A small contrastive image-text model, trained from scratch.
Training: adamw at rate 0.00053, 8100 steps, batches of 256.
Data: trained on drawings of small networks of dots and links, 10.6 epochs.
Rows from block 9 of the image encoder of a small contrastive image-text model, named by matrix and row number. Each number is 128 + 24 x the weight over its row's rms, rounded and kept within 0 to 255. All counts start at 0. Numbers have three digits each.
Before each channel's rows are labels from the 100 images, of 14848, where the channel reaches its highest value: "strongest on" is what is common among them; "lies over" is the class under the peak. Only what is clearly more common there than usual is listed. The data: drawings of small networks of dots and links. In brackets: how many of the 100.
# c30: last pointwise conv (encoder.blocks.9.c3.0.weight, 208x208x1x1), inputs 0-69

strongest on: blue dots (42); star (28)
lies over: dot (51)
c30.139:131171136135110154152108149136128169141149133158114127172168124117131160120122170133105137111168117170161130163180114146139151079141137128094152095130140144169150123149103167153116162095157111132179131134114103

strongest on: green dots (36)
lies over: dot (35)
c30.90:128132084146140136188151118129162085129147148143108073128163082126126155091121146097069179090127100111134126123128130132147119134103150147114119156106142147130154141120136145153084132180152146132139143120117168

strongest on: laid out on a circle (100); random links (86)
lies over: link (49)
c30.137:124116132117128105125139158153131117117044120122194173126136110149125087116103146110117136131126135132118148091123118125131089127085072127127169155086116104120166115140113135157089160121112125128090108120125089

strongest on: yellow dots (53)
lies over: dot (48)
c30.102:173097117098155155092129140096093107158113183124142120133146133159123127137119123096165160125151127173117118116092113153152117167122109096109127160107108154083094134102144105137097092144114090109092110101123162

strongest on: black dots (95)
lies over: dot (31)
c30.178:195112171158166087153048135164136147145111102165150131099126062105088098123151101188140153119131131041114128132133108129121119139134103161127120115148110113114153130161128112199129132137153113129118096159116138

strongest on: laid out on a circle (88); complete (59); nine dots (48); kind: ladder (34)
lies over: link (57)
c30.85:100144117085141128128086116086087115112099117111139115148120123138126104139120135104082130123078112143112134082132119146126158139065128120158132096117145070123139130110119118128165117105143106127122152133122150

strongest on: laid out on a circle (82); tree (57); random links (35); dot colour: grey (29)
lies over: dot (76)
c30.198:091103159120105170090143151131151095137050130128132107140130090131093119111127168120127151134176146155127097094073109080134083118094122057131124126122142169117104111108116133127113114123152130130105134119123141

strongest on: random links (47)
lies over: link (32)
c30.161:098135159112128096119120194169053133128129076129169082115142076135164137128148103132102115138131203149137165134135089117126134075107096129138077104136126124110135126135113115150084139110116133114139138112168095

strongest on: complete (78); nine dots (51)
lies over: link (30); dot (28)
c30.174:141129134136124125178130083108153088115075169153098147153088138144117133121077156123116170128146095092100116100134149145133094116150093090098103110099114115107071116132153130093167137128137118139077101108158133

strongest on: nine dots (54)
lies over: dot (59)
c30.169:148143139125117124124127136130127179083111171119102128137095127098114130120136144126120120119148141154088116119114107150121136106131148092156113144114157130128136145105126112111121163161151134149128123072112142

strongest on: white dots (42); red dots (32)
lies over: dot (67)
c30.204:137129127107131129075097117149131141182135121101120121146133148125092088141097133107125107157126113099132195088146113105121096166104107141084132138129151130116178152132118138147131147123106086143109101149121159

strongest on: black dots (40)
lies over: dot (59)
c30.98:162118127128144196122105125112155125169103143135128136143149119108101113168117134122172120127140116114136103083119115117087113135119104146120092130121148133141106077115136123141127130114131113127098090092094147

strongest on: tree (39); brown dots (35); yellow dots (28)
lies over: dot (26)
c30.185:091127140090145076163120137097131124097108128127095087100131130151152099162137145142077131159108153132172089104094123111104098165131138122165181145156168136106131145113139158127138185102099143142130150126169111

strongest on: nine dots (49); complete (42); brown dots (33)
lies over: dot (57)
c30.183:112120125139091126138128113135156100078107179100114111158125127128099152126128150136096156111123096118157103112122090108139126103098129135142134117126149117155115143108148132101163146140106121124115121070132152

strongest on: nine dots (45); complete (33); blue dots (30)
lies over: dot (30)
c30.40:091144099134107135132149152133158126154113092134129109210127146097128139115154141096060147128150127154173106074139114123119091089143120158125125106120130115170120168092169133156108150119131136134107120100139171

strongest on: star (99); nine dots (40)
lies over: dot (49)
c30.31:164151125128120103155138107098133114108195139127090156137128138100131141131161127135129111128125133097105154154125143097135143151155135163129104129120132088152091114068138143166111123144143127114152159103085135

strongest on: teal dots (85)
lies over: dot (33)
c30.79:166128127126163168146187117167157143148140129129078126160141089118126149145111168144159212092118142103091152153130117139152128127125123143104131103119163143101175132151115145120118110092125082148128125141125121

strongest on: laid out on a circle (90); random links (73); nine dots (41)
lies over: link (25)
c30.123:154080153129127087097145140141084126128091143104140123146131116133067092138123129090114114092093122132100123134144119135130100138044142144123101106101169083099175110158100106083112129121093098138118189145083126

strongest on: complete (41); red dots (26)
lies over: dot (34)
c30.167:146148129132141134148100146126164108149094150173110092176171178178106127122117144121123130100168056116156179115141097126160119120103091131154088118092153150182135150126096141151109144147161123116140117103152139

strongest on: green dots (78)
lies over: dot (26)
c30.180:115140134128143127192133121163185125164128099147143085072131127147095113125088123146167107157123098090136180122128118120154102192126123133132133180147159098130112092113161121091079136112134126118108115112114143

strongest on: complete (34)
lies over: dot (55); link (27)
c30.59:096122108151119072149165124135111149120103195124117100152079144116129157121124086135137153129156136101129126125163169141117172134137141180129118145116119137160096162122123135142149146144133131141090152120114124

strongest on: nine dots (55); star (34); tree (34)
lies over: dot (71)
c30.4:145140125161129129121084136156147142141119125155135140119124113130141121134164158141126124123145160130084107122123133128126152131141133136127169190140144124146138109096103105178129174158117143120102126096157123

strongest on: nine dots (43); star (28); orange dots (26)
lies over: dot (46)
c30.108:112115127162168108168162138122161097125128141144102126131108128104126119153149157119101144161130142121157116096169109102130127141102140184137123138063143105137128128150133153142154145143137137141156124121170107

strongest on: teal dots (50); green dots (25)
lies over: dot (42)
c30.49:128116134176113094131126129127131141123105124111126129080214085137128143154150128156127116113108141122096125093160120111115131134092086110140096140145137114129150145111139137156126126094130129103133152192143151

strongest on: purple dots (48); star (42)
lies over: dot (55)
c30.0:079164127114149118141196098081137100088119149149137120135134171109125159106130144091131186133130136147116200122148151160140162108136116147120117172140181133153149136139129108158115120146176139112075111129158096

strongest on: nine dots (45); complete (38)
lies over: dot (39)
c30.46:123117128150200131132157123124155123160131167142126088149128113127167165089134154100124130086117106129130149097119114109157153146157124118103124134142136131116134140121159130105149140084134126103116084129101117

strongest on: black dots (39); nine dots (39); teal dots (34)
lies over: dot (39)
c30.189:204111111148159129150116147114147164146103132124083071113135084145106151133153146157151128128148090023093118088106118080128132179146126163111154164126153127149111138136144093153141139131106134108104106112141146

strongest on: orange dots (49); nine dots (44); star (42)
lies over: dot (46)
c30.21:144145156130168087130124144095118097135086127146136096162127070119120128114131155132113135115143148137143115094176100118130125146055081143146136123115196115142145102134137111150129143125111128154131154136141123

strongest on: complete (50); purple dots (27)
lies over: dot (55)
c30.5:128133169132151092123121100128143165107091134130118099155118187098156135118163166137126160132138130154159127161128133113115159081131115113150119124154130160149125091129164126138134174151122134128155117134157110

strongest on: random links (34); teal dots (30)
lies over: dot (43)
c30.119:150099122146145156167116144148130135143151103164123102130159106148145137116165104098113156079139115173085137128121136168160158130143134137159128129140125170130087090090102137160099128123148117114117137135124175

strongest on: nine dots (46); complete (33)
lies over: link (26)
c30.93:140099147128129136128137156129149164127128127137134133129154141132120134106129120161112147088159088147115122098155176143111189109176128107160132152117097149131154128074114132098126084073134090146148125112146134

strongest on: blue dots (27)
lies over: dot (26)
c30.103:134144170122139124119079141094126111172077122091121113153132122163104127127128142124122128119141108167147126088133114100147089132115119132132110157123118119133125129116117144128125199114136132119130119108138151

strongest on: laid out on a circle (96); nine dots (58); complete (53)
lies over: link (36)
c30.122:111082162093140098126126152126139140110127130123123168124105126167135126133153122135142153126170145156115099130132112128134143114118132119149152110095116126128129114182113128096109144105132131111110105139135076

strongest on: blue dots (39)
lies over: dot (31)
c30.164:128116106131166113128109140112099120123092133148109145155142128105118089117145106130100123089100131141159070160115160139095072157137152103141083116111120145127155120112127127123145144111117173120146127124146150

strongest on: yellow dots (44); red dots (34)
lies over: dot (36)
c30.192:145129114110117131127173138096129109128089148123105086124128148150091124108125118127197094129134141124122103122124116126110119154092133172142148139129136098156105057141117116147125128144141129138116076122135137

strongest on: yellow dots (28)
lies over: dot (50)
c30.82:139168113130141115101118148093126124153101143122139103137168135137152118135113152079147109139124129151152129156177124073141124149073113136150142156153151127125115131083142084125104149095097140151105110088126128

strongest on: complete (61); nine dots (43)
lies over: link (42)
c30.39:131125094125155099086123129147166107143110105140109124069104146142093088124106172127114129111109083119129112095147132109155091130111073101101141119115107101148163139104122131124159148133101081110106129151142119

strongest on: teal dots (38)
lies over: dot (44)
c30.179:151096113107100180100147129105108118122137111156120141103114127133116137129121121133128163130078116144129146097114120122127108129093079113078129097110117133140111161126157132107117076088131141096145112108143149

strongest on: eight dots (71); ladder (53); complete (34)
lies over: link (41)
c30.45:139110129124116150100115107139129107112130118149145159125123147097121124087096123140151079108099084135111116118109126139154144126145114093158158130132146158165115120126106087099139117140115120124141126114105144

strongest on: complete (63); nine dots (46); teal dots (35)
lies over: dot (43)
c30.10:161125141138129128196158131136126068134136152137161088151130100124084173116065149104122144122132140159115153112171153157127132135124138135092117130103128120154137142138133085153122152098125179130152132129096107

strongest on: purple dots (29)
lies over: dot (89)
c30.195:121099106140147127125123125115129100124125122157090153135137147094095134103099135134104140092135178110108161155114120095113167128106089136109127135123157132174104159106180132138118149139138145139120102136080114

strongest on: complete (33)
lies over: link (36)
c30.61:128125125105100092120101057104117139107149105110132136099109126130139100137131145152092124097127096122122109116119123114116087123119109121109172116131139124126132078150119144088145117109127125122089129159126142

strongest on: ladder (98); eight dots (98); laid out on a circle (98)
lies over: link (25)
c30.27:117077123110148125127141155110158152138118129112144120120115147139123108126135169094130110166135139141125126118161128130125136124148125124084136132154133127129098131103114100098101142112119136132089117112089162

strongest on: star (86)
lies over: link (36)
c30.153:113097120132140092137101174081117149124115133117135133093122088105153108128179106097119127088146138118115130137144121068151152115125080098116107145094141123128160121093105102110120119117139111117129146152100164

strongest on: yellow dots (49); complete (40); orange dots (29)
lies over: dot (45)
c30.168:111145060156111069158134075104111107129136164158110140151090150110127121087120110115148072131144130183173102124155184126071099170103093162146134189133168095117095116137183126138146110131148156146154101130107127

strongest on: purple dots (84)
lies over: dot (50)
c30.99:073146131133144168133209144134146138067147109115120112130148143137162165154101163140069203186107097149131154127147126115127153138090133137115095148099167180157106132152140127165157170138132128104127107142142131

strongest on: blue dots (34); yellow dots (28); orange dots (27)
lies over: dot (32)
c30.64:130130111130128126114127108078128123126106123128095087122127111145147128099098149124124106111128129195145083080143091089114122120127110094113124142126149125117129134189129082084127122108152087122101118125095141

strongest on: eight dots (47)
lies over: dot (65)
c30.104:131124093154089094130140125099137096150136155119153144143122122160145125137126108128079152095135139124121112101120103099112135127114174120114128147128080102108124171116130114118154128128134127141135129123116188

strongest on: black dots (39); nine dots (38)
lies over: dot (33)
c30.132:140121183143157126132119127110157147135119130116120120127132120130108123161137138130177129127117121097138112099059112122182145122127110126126124156123122154120140163139156108093123135134118145112069119113131131

strongest on: star (100)
lies over: dot (52)
c30.8:133122131144104150121122154120147128116126143129105141133129080176137124166128113109152130131110107160116127151112112108153147172139124125120124117128157121096123089123079116149115128168128128123186187080156141